From a checkpoint of a small CTC audio transcriber: norm layernorm.
Rows from block 5 of a small CTC audio transcriber, named by matrix and row number. Rows with one number within an expert belong to one neuron, the router's apart. Each number is 128 + 24 x the weight over its row's rms, rounded and kept within 0 to 255. All counts start at 0. Numbers have three digits each.
Before each expert's rows are labels from the 100 clips, of 14976, where the router gives the expert most weight on average: "top examples" is what is common among them. Only what is clearly more common there than usual is listed. The data: Morse code for random letters and digits, with fading, noise and interfering tones.
# router: router (model.blocks.5.mlp.router.weight, 4x160, trained with AdamW), inputs 108-159
# up: expert up (model.blocks.5.mlp.up, 4x160x160), inputs 108-159
# down: expert down (model.blocks.5.mlp.down, 4x160x160, transposed), outputs 108-159

# expert 0
top examples: the character "m"; the character "t"; the character "a"
router.0:121134081166156134116110092134127133163151153141096131120127145115150099183134183092137157096096158117126130128131152100126121141096124142118101135142161133
up.0:140152138159065115135110121161094146169167159065134112149119093174161095133133107074134194123111086136119119157093133142128143135137116139141110118124135135
down.0:118167133090127124130113147131162099090083074113097120154153160127158107059112114120124114114151160086125163114132121127136110158082157113122115114098133121
up.1:069099115163119144115145103137129108076080127148123115116155119097105123130074159126142107117141151125122139145185158129178138118083100112150151152140128102
down.1:091120161153157184153127132114104117127132106186138137113163116152143129131114133103116137173124108115104116150096118116162133136105130114172113168144146140
up.2:158134118157106127142109130153099128120130146152111097088107120161155115149103134106164114109135120136142141142089140108166134114092094161114126148147089137
down.2:142141081133151114138160145138098127097097094117084107132185120117109172123137130122088104146117085107105108156104160129074093118105145094121150149107136142
up.3:096129093169104119121150141128121109135116127130101083142148113148118123131139098140067126153097139120133161128113102105154109103146140126153170130185178143
down.3:139138145137171157111096134133135083093097115127121145144143129115098179075141112128115089102144110108128123169102150143108108139123091117140142126138104141
up.4:116135151144156135119091113124141135180140096114134135118123118132113131132079143077197125108149102129118125129144156126139198103085100109112106103148091134
down.4:134121158124118129135138148164152134115080141143137156136185124099162139135118108135095117150115096066139095177152155134119134089126132104116143119099170164
up.5:098104115118107138131116110113142142168116119143137137156163081105066139105141091108132179066141163139148149119124160119080122105123124108103130147111145143
down.5:111116130109125153166167126126152130160118096171112107112106132124103126135151152150096121134162139130152138107135113144135131105106120109117146114089143122
up.6:120093152146085167142113124120141129175104151150092109144145143105133139083186109114104173099155143106165132113088121151072121154142135100125129161105151113
down.6:088119116158144133105125141150126101122104156151112118139146079149128124133147109104110088103128096146145133119101116096130135084109120104122140101084161084
up.7:131141131147144106130135130098169101172180136126098163103128167115182143120149125131137155140107115119131120090145128108122130147134152124123160111114110165
down.7:124151130142124099090115103150164108097154154120112149159126143118162142122135103058135124139155154098096099120096113107136107158151129145152145066117152158
up.8:108156133111125080151140176126167132110138170122106125143125144091126134080142114152110133139082132122091146110136122149108081126160165118096170158162147131
down.8:116132154119125144137119103130117149126107103110126119156124126078141147104067117099131130140150140151125093128084117159100103151145110159114109112127127158
up.9:145141178110111154109132107122154123121133143103151130155095124094153146088090130133134128166164116115097139106134152107106088182136112187094087153139115095
down.9:135132090112134087107114141146111148126095090127113103077169135162130110131104141111113136120145136119140124125154067152113134122135103121156117117120097130
up.10:126094162130143118077120131128074124150144147136102119119173159127150123165127129096144131123140098097162100149135109101165140112101130104101102105131113086
down.10:116135110097156170143125130127082109125086116162130143119167139128144174100106131096138098142133041103110109164119135118122075143127125101136131117103137126
up.11:119103132141074127078115163136148128140153145123142095148179144144108151098108108127146146131104157112140149137137053109119109120120120110149189136156119136
down.11:173125175104187137110143107107150097118108103136109123160109172113109144105129129118170129136167159082136149148110174135114147102117145162122139149154140130
up.12:099110132152091147109149161131112114142166137130168138126127139169107145142094137110181090130106155141140141163168110150147129121132115149142107115120136100
down.12:076159149100133159124153166110138139146118099158146159117154085138163092125146131085126141134119088085138139153124129151130180127091150062086159111102113122

# expert 1
top examples: reverberation
router.1:091112150119157140112117143142117125151083137114128126129139108142128126101146106170106162135163092156124154108098153117120103156083168154128129126134121169
up.0:125154122146129126126113179154108165121138153163108108148102109093129148115149119100114094104061168105127150134132117116117147123140108150114121158171125146
down.0:124129146164142147145119138104156093168137132159123177143130142136130141183104112149134111165104122162107119082134093136112093140103105134102088111132105079
up.1:109147120160135091146120131138117182144102172097157092138142099186114111126142123115118137101114114146100123140118112102146142138130080133156148132167121125
down.1:119153122122133145097157147108104131125131116188077105114135114115157142150167131151051130102128131098137148189078122107123107128185114115149153103109124157
up.2:145136133133125087157154135146129122125154103075108114156114148147101081131172149128126106121061115128155090143103155161138128127136112145162116107113156117
down.2:162182126121163157100111104120133153110107127115119121111124143100093102126116146131094099141137128110140132146116132104123126119140112155145085148113135153
up.3:147112121107120109156159092095166146113113160110138087143131120116162129110112104125135155122109138135153135129107140121111097133126114152125122152116144159
down.3:155069157108141105139181141077143158149135124146084100129107108149104126080115115121090133126125128119146184162082137137141137121134140118121128127088110130
up.4:127120126119120147163123130111134149153109154114139158125116114086135141131101105151139167117109146156081164115130124151120094104115138128105099106143116135
down.4:109131125140163152109155149131091151119108128161112131076158105131132100099138144140163128124114075168165129147123140137155090093098169110107111107078109119
up.5:078177135118084124155148134127142104087161133141118112127159159099147194130114104101152160128137088081111107093160140086112161160162140134150144123119151102
down.5:104106099124119089156100136126130110151128152107168161162142112139055166165118092116185142122119115142143143131146135109136115153139108151113092133167132142
up.6:109143170154094096165107132132117162188141141106132149135117147132141122124142129106124120130113100130132116125128121110150140146118142155141065106159106100
down.6:115163116125134134129113118142139156153091117121111137109125144137135148111132094163108165169104111149132095119109154174115107159120089134124085145133102177
up.7:098116124159113130163139144127125153124109167097168179128148140150145118101136123143089179116140116117138161095076101065149125107116120128132138132138119120
down.7:101083122135141149124153137147117137131144125138137085126109105144149111137136147173107112097151117137139139144112142097074119115192115096133193116104143137
up.8:141133141121168141153147147091094135127151162132096151124156091118130113131136102126146143141129091135147122125094097140094152167152165117141122113128144129
down.8:144100120103136132135107166131102147116120118154120129113162104134139119127097114119107136080108134136154149166102125216133115120198138092117117121082124132
up.9:084135097139127115135154182150119143080136134147129132124168178155116159121059137167128122172113144112117154129150088132145148143162134112152140132126097164
down.9:168107144119147158141087124116134123135069091139166134134167127150143154108151154119111122170163107104114148099119115115119101145136127132100115139079121071
up.10:146151112125115123144135130121090110116120098111140113155094118127126086108139087104146097126129123116144130143144130188109110146175147158221155122077160136
down.10:132171109127117142113103145091093127092125141111107142105190110095112113121139129136091117094108101082157132136084130138117119102143120105133097154122139137
up.11:104115144149138122167111105108080145112124110095136137112091114145114117130130144106151111150123124139148099109133164167133126136119093155167098117141143095
down.11:141168171133135158105136123115127131108135121110132126128114104074140127116100170116117121120159136118146174144142113134141102115156142132132118187108158140
up.12:147166132141116100102108118119128137199122110093147130173117143144129106116169101133102135148122094122181085152143132151151146127093138113124104138147102140
down.12:114129177108174163088133125119119136134117144145153115101155127134136119099114138100078085120134085103145169169111156132122100175171109178127093129090138118

# expert 3
top examples: the character "e"; the character "4"
router.3:092160105140087148120137160124126133085152138136169131107150155116138161122118110130165116160146130129153160103118113135139149157140131146166099131122165146
up.0:103117112114133117129143179112146086124121117144114122148120169103088165109120124157130060121125171128109158118164119112119167106140103130160127108170080109
down.0:123161133128157120145113111165128128086157115082180171085152128135122116143086128151115122152163165132103140109133138117101133157129107174085096120134157128
up.1:170141177119106186139117109144114111150136107119102105095147125168139148125153122087161137116096139137124149150134096111142138143134083084106140162132110088
down.1:120172141142121163134133163115123154116098154127070129123123123091091105116139109106139100146099064135127117182134097138078128109163118122137117121102114139
up.2:114128098158130130111114157144143133120119155143131124160169102150144164106093111132138098097109142114091175117141108132151127107125149097135138146132094156
down.2:135138122115090100145147118055174107130128125162136101138099095127149096133153159152092140118116114143160165142096164117098167113130143140126120143090141142
up.3:105136138177126095130111163122148107153138109149095099129094163160093154119132129134162134125086130153105147104127101114161138126124124131134142132161076099
down.3:141121153099076135160127155147185119156103140142117172139136134128159108104105094178166110122123081115154130133132119162152158127124101147136132106076095116
up.4:197140156095146148156092100179126131174135105086135124137067120184130068111162158117131145137122141100106105152099146141117147161154116130156122104094158119
down.4:126131080122149187112148137118111157125151116127070119148152122120124131151139127122154100090137117105121127156091130151150116142187149090141167153092098130
up.5:120114156151094117108181103102125152166134140128140138072126193129096180118127137155130134134145103151116078123121143073130156148107128113168130121151108128
down.5:144156121124099109120115150143141114133139165125110127174117133098085134132106092152156115109119060123117122133140158101118105106164120116099145147133127159
up.6:126131080158159144126150121153146150095082105148146090119146128115143120154139170174071107143110153120083113099118171092118155106129109145110133116156122125
down.6:191098128193113131158124126118114128147157137131156081144135112134151123112148130119120195114117138084090144139126095111124143128156157105103110159143134136
up.7:156113108142113100161122169122150106106151114139106085133140101136124151123112158135111141089083151101127127146139120125153104101158145135082150099150118140
down.7:160147110174160178088162104113126126107129091126119122086112132102119100130151099105081121152160130137103164157096132093119143128068145118138110114129132130
up.8:183126083134165103127161111090117150093155140122149126114114134152117142161158172159135149167115136141118128118117113136122141127129137156106147098131133143
down.8:132075117135111132082146106123108160095122135135070108136163112144157120149134117135134113104129105129125181157100153101153101131137151106144127123082084087
up.9:094136109120061115130144169119150106116162106123149159142124156095103152085124084113146102122095123130149119136148137165156092137139179110174130108110147129
down.9:167158093110132124101158106094100082132121142136125153127121152114116135147131107146112109157153123075127101090119129099105136100146171153156166115083156147
up.10:106118134150143112119176110115137101139143128126146158147140148103125159180117126132110074121121132094116137084127136119124156114095131104103102120153122132
down.10:169118169146100086161081159124149115117107127103144131123139149146129132135114160130120114148172092105111137141155095101075147105120105109127105117168130174
up.11:144154116130112131157121140167137116120136132140106110147104128138135177106160152101145147093126134103124148143139160115130160152117113090084090162101116151
down.11:143090149110091133114135110156153124126098198136188090135152094118171122131137089107121139150119074094164154154123100137157119094121092105144084117147130161
up.12:169096158162163128158131113140085152144111116104150161093092107121092110122114133151123156161138115182130107099079125114145113131140137161135120101131154085
down.12:134122137129131162137143138111121149109132113137083117157138092108120130127144113112110135098144128122106135152101142121113092171176175089149180144083132107

# expert 2
top examples: the character "4"; the character "v"; the character "5"; the character "h"
router.2:120131123147110143129148120148117126076117096167166124105102116140116129079099121167130136155082118152121109133149086125138141166157132093111154115115112098
up.0:113096150112109123129118149130143163104147164147141135152099113130073147139058128151136111129142174153137142115112145095119126107125182156067145092110136156
down.0:124113084127151174123101089123146132134107151154078119103145150136144099133104148096107167108132130142084095115138123121088129155153123116160147116141129122
up.1:158143113137173115130138113125116161135109117167089104115140091164133142115107146138096139086128141158099131134156132117164168108148144120108137143184091121
down.1:151091132155122107083117121098128147143125152112152157090160124107160144125093101120120112145133130130105145168109102135146104175108156105119151118120131128
up.2:123151105138109157112090123132157126188155136113128147122122106130100163150120172147107124125097174096074176083113139136080136123109146146125093148127119162
down.2:149149119176129119106145128088064126126101098128120094132115117144118115155084148154107130117129134131156166087160153152115156114120094113135098134098109086
up.3:152155104139119092124170162178120083131144106115109118118084108182175141118120102110134119108078117137138116164133117148142153140156145109151158102139114152
down.3:147089167128106177097111109100145163137147138133118132093142113089087130137122142101113113128140097137141159143133164160146104172150069123137092124100126128
up.4:131134136106112122127134151106146127144108131136132145118153098150155167102089094175158106129137144142128163085130109155127167118061157140135152114135138122
down.4:133137134116119103141161110158140084106147089114158136097105120161129130101120118164130154147177154114119127070105171109106127116131167171147128137103158121
up.5:112103131090075099130133145149106128145151086104125164142094125175070113133086128108158106132112123159115108141139153150124114106119138122112115122145104126
down.5:106134148153104126124085137148171132141153125144129118070125109136118127163127107131086142122194115141141100155115154119144104127141117108155115195110155162
up.6:132122089128176125127143076091086132087120126157131115150152147120113149184155151151100095143146126156117153077122149137109134101100138149131120142125166172
down.6:138134116099120157145165120130102132125170147136115144127169145139136126166176143082139088133117115135115142153164144093104119104151146133144106139110128124
up.7:137145107111097166115122123140134149175102139149121099149156115167129138134114133084126167075142153120131143143115133168110139084134125140147091119119119162
down.7:127172126143130074146133082177143094131146099117104121108133101110144144141123125149112130183095136125120096128129127112155130132139133168127151164101143110
up.8:173116094143140112133154107123078126103122097131134165111157127160123133136099121133105098181113082140120104122175111134145133114137152121142171086147107132
down.8:133121164136151200092110133098160105128123127147116135107152163120132153163149132119112114108168078151158146149143141117145140194170121116154114117132109096
up.9:091143162140090131162102165161119138125165129079176148138064148086108153137126157086150096156121137129116133130119151118121147174125149174171086133112129114
down.9:095148118130136103120141131128144117162113129156123128122103124122160143129094152067132154148118144119132071153119102130147093158143137145104159115127123162
up.10:149165141153154112149146164135131140136107087146102096100115126133141144086083099145083156130106075122122138135143123164142141139107161120128136148129129139
down.10:139093156114146180093109128121144074150133113141098159108151152135151144138115124106101101161161052161166140171120155127146140176149089125138136125119108097
up.11:076139104132049132114127136094161107117139155159133127164160184105100153138128102093138119126141127090110140115145147120114132178152159148152128128122118134
down.11:108149111113123136122151128131123138107126139082135106125105146124120079157123131111142130136094145114127119123149076095126133138171152137127151112126175164
up.12:131158126159118129146118099137071154185107155146133126144114115113105123176108145085106107112122120166150127130162139135139139099076070169118123145134137153
down.12:063131146116124140088113161116122115137117157132096114123119122122142111128131120148130113093145089129174131114152109131111109108099160132116085177123159068